Rows from block 3 of a small image super-resolution model, named by matrix and row number. Each number is 128 + 32 x the weight over its row's rms, rounded and kept within 0 to 255. All counts start at 0. After the name is the row's rms in percent of the matrix's.
After each channel's rows are labels from the 100 images, of 14976, where the channel reaches its highest value: "top examples" is what is common among them. Only what is clearly more common there than usual is listed. The data: histories of elementary cellular automata, time running down. In brackets: how many of the 100, against the usual share in percent.
# conv: 3x3 conv (model.mid.1.conv.weight, 192x192x3x3, each kernel summed), inputs 0-95

conv.20 088 [135  92 108  55 173 146 126  89 157 136  85  86 118 107 102 125 163  86 105 128  72 125 145 148 118  63 137 101 140  89 133  91 132 133 101 116  89 143  76 107 133 140 164 133 133 157 140 107 165 125  58 146  93  56 103 117 138 142 128 147  88 116 173 152  98 138 127 133  25 129 113 149 112 140 141 113 127  89 162 131 118  80 188  87  99  97 106 152 113  93 111 101 139 151 126  64]
top examples: 011 turns on (94 vs 51.1); 001 turns on (85 vs 49.9); large cells (79 vs 39.9)

conv.40 102 [103 158  18 111 103 102 176  81 137 124 139 123 159  67  93  95 113  85 171 107 126  76 143  87  95  88 158  95 165  53  84 163 114  74 109 116 126 131 128 115 114 134 205 157  80 161 139 127 147 149 124 175 126 135 108 145  97 113 127 116  79 116 171 118 124 110 134 130 155 139 139  99 124 143  67  34 104 161 118 131 166  96 192 102 154 162 114 135 138 146  91 147 135 140 110 144]
top examples: large cells (98 vs 39.9); 000 turns on (92 vs 50.1); 001 turns on (76 vs 49.9)

conv.152 117 [ 96 102 105  72  83  76 131  94 138 131 134 164 158 154 136 137 155 120 143 128 141  98 140 111 159 108 175  52 132  98  84 103 131 139 129 122 115 162 106 166  64 137 175 135 120 134 235 131 106 123 141 115 122 126 112  87 120  85 147 123 145 132 178 100 146 112  99 117 204 114 202 132 173 171 157  85 113 232  90 136 159 103 153  97 176 124 117 119 114 108 104  75 130 124 135 127]
top examples: 000 turns on (94 vs 50.1); large cells (89 vs 39.9); 100 turns on (87 vs 50.2)

conv.71 110 [ 80 142 171 146  95 162 102 119 144 111 161 143 178 105 116 143 121 126 113 129 127  90 136 133 137  62  28 138 141  88 102 157 133 169 161 100 143 138 232  95 148 161  94 147 105 147  90 130  74 139 122 134 125  90 111 160 117 105 155  64  97 126 110  91 112  61 139 151  74  85  99 127 133 110 107  59 135  95 152  96 125  91 124 135 161 128 139 175  97 121 140 115 102  69 136  46]
top examples: 110 turns on (90 vs 50.3); 100 turns on (85 vs 50.2)

conv.114 098 [ 97 151  36 117 157 114 162 135  99 147 130  74 163 155 154 128  67  88  86 147 114 135 104 114 111 143 165 171 114 128 156 170 161 141 132 154 165 130 120 107 158 156 170 127 123 110 114 138 135 126  71 120 121 106 126 103 131 105 150 111  91 184 160  83  69 103 130 135 101 128 197 101 108 161 119 131  70 112 141 190 125  81 136  87 158 113  72 147 135 186  44 130 145 134  75  82]
top examples: 100 turns on (91 vs 50.2); large cells (90 vs 39.9)

conv.141 095 [100 111  99  84 119 129 128 120 108 148  91 181 127 148 190 110 106 108 140 110  65 101 190  91 138  78 132 103 134 142 150 138 118 160 104  82 146 137 135 131 111 116 133  65  87 151 129 158 186 146 102  77 117 153  95 160  87 147 116 156 173 151 103 123  81  70 110  71 130  96  80 133 130  66 136 126 138  87 107 140  95 127 108  93 144 122 173 115 156 126 122 124 155  71 143 107]
top examples: 010 turns on (79 vs 50.4)

conv.29 098 [108  94 122  70 149 117  77  96  89 116 138  93 142 209 138 106 133 134 216  94 132 111 127  95 134 128  90 208 141 188 128 120 114 177 134 136 101 160 144  95  90 119 161 153 160 154  74 108 136 144 116 143 128 170 104 149 148 102 115  89  96 224 123 119 129  57 164 141  80  87 114 130 159 182 168  84  62  94 111 109 124 113 148 136 135  99 130 138 126 147 113 161 102 171 133  94]
top examples: 111 turns on (94 vs 50)

conv.7 095 [148 138 116 104 112 127  97  82 126 114 154 193 141 125 144 143 105 106 188 124 157  76 142  84 133 131 152 122  90  64 129 100  60 155 150 123 143 119 209 145 139 139 109 120 129 101 178  93 120 104 146  61 114 102  90 138 134 118 140  82 184 133  98 200 137 107 127 146  68 113 127 133 100 100 117  70 124 114 125 137 133 144 166  89 133 131 164 103 128 108 138 117  46 169 127  75]
top examples: 000 turns on (81 vs 50.1); 001 turns on (80 vs 49.9); large cells (76 vs 39.9)

conv.43 109 [138 118  41 102 135 122 122 119 123 123  80 129  84 140 115 122 132 167 128 147  63 118 126 130 144 117 163  46  97 125 139 100  88  46 115 145 127 119  82 152 132 137 148 121 124 106 174 121 131  99 127  73 119 148 131  60 101 108 139  98 120  94 120 130 134  98  24 121 178 109 166 117 133 107 123 101 137 160  90 117 127  62 189 120 171 130  85 136  99 108 118 130 119 100 139 108]
top examples: 100 turns on (92 vs 50.2); 000 turns on (87 vs 50.1); large cells (70 vs 39.9)

conv.99 109 [135 123 140 115 118  66 111  62 137 119 117 124 120 146 127  98 101 142 157 112 128 103 138  78 161 102 133 200 141 163 123 107  51  91 129 173  82 115  93 142 104 149 165 122 110 117  86 152 132  94 174 107 144 153  95 122  91 104 107  80 128 159 176 113 123  80 144 121  87  82  95 119 152 149 194  49 116  80 102 109 161 120 137 106 146  84  88 161 145 142 132 125 141 152 154 129]
top examples: 111 turns on (100 vs 50); 000 turns on (88 vs 50.1); large cells (82 vs 39.9)

conv.28 096 [ 97 117 138  97 163 128 164 129 121 106 125 121 161  97 128  77 158 102 144 142 113 126 140 142 121 137 134  90 118 149 136 174  90 217 152  89  90  71 143 134 141 149 131 112  77 105 158  88  76 168 120  85  84 119  93  94 106 175 162 131 116 137 124 165 152 112 136 100 121  38 104 119 127  81  86 159  76  98 107 167 107 193 117 170 104 114 157 132 116 146 123 116  94 127  98 123]
top examples: 100 turns on (87 vs 50.2)

conv.148 091 [162 139  75 221 130 116  60  68 135 127 147  94 121  79 135 119 111 164 151 119 122  91 106 180 143 102 110 106  76  95 122 136 118 122 135  46 114 115 133 168 116 130 160 112 145  81 192 117  89  67 108 113  72 103 131 168 133 150 153 150 127 126  96  98  63 151 128 129 174 109 143 156  97  99  98 147 130 146 153 130 143 116 161 113 197  91 113 131  88  74 146 136 134 121  93  85]
top examples: 010 turns on (87 vs 50.4)

conv.55 090 [109 119 161  84 106 122  94  92 100 140 135 142 140 145 123 181 164 101 124  52 179  77  88 112 108  96 116 135 178 138  90 144 135 178  99 166 136  76 109  95  89  84  71 177 151 173  93 143 168 130  85 107 108 172  90 167 113  96 143 125  57 127 122  57 135  88 126  90 108 159 127  89 128 120 136 124  81 152 116  35 139 110 139 146  97 116 127 140 101 177 145 148 140 141 102  79]
top examples: 111 turns on (99 vs 50); large cells (74 vs 39.9)

conv.102 096 [105 122 143 139 131 132 171 164 125  66  85 130 127 135 213 141 101 164  73 162 109 110 130 148 124  97 137 101 160  34 129 125 103 168 142 166 120  81 184 136 104 121 113  97 196 126 152  97  92 147  91 110  80  80 112 177 141 129  99 139 163 123 135 169 168  77 103 111  86 173 111  67 137 156 144  80 201  64 162 129  99 147 140 126 152  88 158 109 124 114  92  76 191 119 138 102]
top examples: 000 turns on (78 vs 50.1)

conv.174 103 [ 75 186  64  64 130 144 111 146 116 112 185 132  59  83 147 136  89 124  89 102 101 104  87 125  83 106 111 141 101 126 124 146 105  74 125 163 125 121  61 171 165 142  60  81 141 106 145 128 144 117 118 110 125  89 130 140 139 185 100 126 115 133  94 116  79 135 117 120  34 127 106 162  64 109  91  95  86 155 126  79 129 170 158  87  90 150 104 163 130 125  97 103 170 124 148  68]
top examples: 001 turns on (100 vs 49.9); 110 turns on (92 vs 50.3); large cells (85 vs 39.9); 101 turns on (80 vs 49.4)

conv.75 094 [133 190  75 154  84 102 115 116 115  90 137 124 201 137 126 141 154 119 127 126  91 112 157 105 120 139 154 152 100 151 137 142  89 165 118 140 145  87 172 108 106 111 144 100 145 165 156 146 121 124  72 100 140 101 110 146 143 127 139  79 129 124 100 107 161  76  74 110 180  78 205 152 171 165 160  49 114 142  77 197 159 136 125  91 117  85 148 156  87 112 132  72 154 126 122 109]
top examples: 000 turns on (78 vs 50.1); 100 turns on (78 vs 50.2)

conv.76 101 [ 89  98  83 140 132 122  73  74 147 117 109 173 164 115 119  91 138 134 114  92 139 154 164  99 179  93 154  65 108 143 143 123 129 117 138  66  83  92 102 218  91 107 112  92  88 108 125 157 158 155 113  44  96 125  95  89 127 124 119  92 156  39 141 104 124 148 148 103 154 100 114 141  90 106 161 157 141 148 156 105 132 127 151 109 226  90 104  82 152 118 105  95 123 110 109 149]
top examples: large cells (96 vs 39.9); 000 turns on (89 vs 50.1); 110 turns on (78 vs 50.3)

conv.9 131 [131 173  17 113 105 120 109 119 130 126 123  96 115 133 134 108 116 157 127 125  69 106 117 125 155 152 146  76  85 119 119  74 112  58 139 141 159  97 101 163 106 132 171 137 131 118 219 147 131 124  87 133  77 101 113  97 143 103 126  95 115  84 119 133 124 143  84 129 168 140 198 102  91 121 150 132 139 163 121 139 118  70 139 122 151 133 138 153  82 121 115 122 166  71 136 122]
top examples: 100 turns on (95 vs 50.2); 000 turns on (92 vs 50.1); 001 turns on (85 vs 49.9); 110 turns on (85 vs 50.3)

conv.100 097 [ 92  97 117 127 110 137 125 124 119 147  79 135 128 163 162 148 136 126 149  95  90 140 119 106 149 157 127 157  67 155 108 136  96  83 112 129 169  80  76 110 103 159 168 142 115 178 133 123 153 144 100  79 120 119 146 121 101  60 152 100 118 132 152 137 125 142  91 146 141  99 144 100 134 120 156 114 111 152  73 112 105  62 123 101 138 127 100 167 112  84  66 138  94 127 104 137]
top examples: 001 turns on (94 vs 49.9); large cells (93 vs 39.9); 100 turns on (87 vs 50.2)

conv.147 102 [127 120  76 100  75  73 134  80 139 142 127 111 148  49 141 154 109 106 121  82 121 143 133 130  61  72 100 132 144  99  89 164 104 115 105 112 115 168 174 118 115 106 136 100 136 193  99 106 150 116 100 101 172  70  65 134 103 138 142 114 154 119 121 128 183 119 127 112  88 107 113  59 113 117 102  52 110 134 139 131 154 114 209 105  95 140 141 101 144 132 124 129 119 114 141 199]
top examples: 111 turns on (100 vs 50); large cells (94 vs 39.9); 000 turns on (79 vs 50.1)

conv.17 094 [107 132  96 134 147 130 108 147  85 124 102 115 109  81 145 138 115 135 130 158 131 118 130 174 102 165 185 156  69  53 114 116 109 159 130  97 135 134 100 153 115 120 113 112 163 123 130 119 119 101 157 100 114 133  85  98 133 144 148  81  77 133 183 170 118 157  73 134  75  87 124 141  97 145 134  97 148 138 120 176 150 148 136 114  98  97  63 110 114  37  99  95 128  81 126 148]
top examples: 001 turns on (95 vs 49.9); 100 turns on (95 vs 50.2); large cells (89 vs 39.9)

conv.5 112 [117 133 164 140 162  84  91  90 140 130 140  98 111 142 122 110 179 136  80   7 183  96  74 129 109 121  96 147 145 144 119 126 135 135 195 127 129 142 117  44 112 112  75 129 144 149  37 107 133 114 115 136 165  93 148 132  84 122 122 133 136 127 115  62 123  89  88 135 165 139 105   0 161  84 117 112 116 112 120 107 162 159 142 187 121 123 139 112 155 132 119 123 125 106 119 123]
top examples: 110 turns on (78 vs 50.3); 100 turns on (77 vs 50.2); large cells (76 vs 39.9)

conv.2 106 [106 153 115 131 133 108  90 163 140   0  93  98 132 108 153 113  95 142 158 162 134 110 105 122 120 102 137  79 133 155 155  57 131 117 145 158 136 120  68 162 135 148 103 127 171  88 161 115 107 111  86 115  91 135 122 121 108 130   0 116 154 146 102 100 138 145 133 102 144 160 105 134 127 115 129  69  87 182 128 123 103 151 131  99 162  89 123 124  83 117  93  90 139 159 221 182]
top examples: 010 turns on (80 vs 50.4); large cells (75 vs 39.9)

conv.15 091 [153 145 106 100 151 129 129 100 114 124 118 187 163 113 147 107 122 146  87 122 126 102 145 113 164  99 111  93  97  75  72  34 118 176 155 141  91  87 174 145 133 151  78 122 102 130  79 125 116  90 126 118 107 116 125 121 134 113  84  85 115 155 148 124 122  85  78  79 101 142  96 124 130 163 162 144 172 101 129 136 132  85 186 119 149 103 130 134  93 120 113  31  87 122 134  98]
top examples: 100 turns on (82 vs 50.2)

conv.97 102 [ 68 189  84  76 102 100 124  90 151 120 133 163 118 185 122  89 145 107 131 144  68 100 141 116 112  27 125 122 121 147 150  95  70 129 154  69 112  90 113 166 112 117 183 122 143 148 212 111 169 124 116 120 130  99 129 109 101 146 115 122 130 124 139 141 125 101  61 119 147 119 194 139 152 111 102 104 122 180 142 122 122  93 126 134 210 107 126 112  83 111 113 115 126  71 124 103]
top examples: 000 turns on (100 vs 50.1); 100 turns on (86 vs 50.2); large cells (70 vs 39.9)

conv.21 100 [111  89  86 122  99 131 118 171 157 121 135 133 112 131 128  85 138  95 152 126 126 103 137  81 121  96 154 111 119  95 140  96 118 144 118  66 112 129  82 192 109 165 130  87 143 171 113 148  66 147  93  80  95 131 115  97 127 125 137  87 112  82 158 124 153 111  93 144 111  54 165 137 103 112 100  67 112 170 106  91 131 102 137 132 165 163 162 168 129  90 123  84  81  75 124 100]
top examples: 100 turns on (95 vs 50.2); large cells (87 vs 39.9)

conv.106 093 [ 91  93 147 161 129 140  97  72 160 121 169 137  54 100 111  71 128 107  99  64 119  96 127 123 122  69 111 123  93  93 112 112 151  53 112 131 144 109 132 174 122 141 133 114  89 124 126 119 147 102 153  88  80 142 139  95 148 118 123 102  73 130 172 110 130 196 134 142  77  96 147 149 130 138  99 110 133 155 124  82 181 137 187 124 155 149 117 109 168 108 118 114 188 120 158  87]
top examples: 110 turns on (89 vs 50.3); large cells (82 vs 39.9)

conv.158 108 [114 193 108 142 139  88 132  99 137 111 190 101 182 132 123  78 136 140 146  55 164  77 144 114 116  93 107 152 161 169 150 119 150 148  76 113 158 128 168  86 152 116  66 101 134 169 106  78 162 120 117 128 167  75  99  97 162  32 126 137 116 108  95 116 137  75  94 146 143 156 167  59 146  85 124 124 154 127 133  75 145 194 158 126 155 159 156 117 139 138 100 157 165  83 142 102]
top examples: 111 turns on (93 vs 50); 110 turns on (89 vs 50.3); large cells (67 vs 39.9)

conv.164 114 [126 114  83 110 153 129 131 156 128 123 126  84 131 109 123 137 141 119 152 138 119 113 129 125  61 113 144 164 106 165 147 166 104 112 138 158 110 109 115 132 147 128  83  98 167 134 102 157 131 110 112  34 117 101 157 181 160 127 136 112  77  65  96 102 122  93  74 122 110  23 126 143  93 117 105 129 145 163 118 144 118   6 142 157 148 147 137 145 114  98 134 144  21  58 149 124]
top examples: 001 turns on (98 vs 49.9); large cells (97 vs 39.9)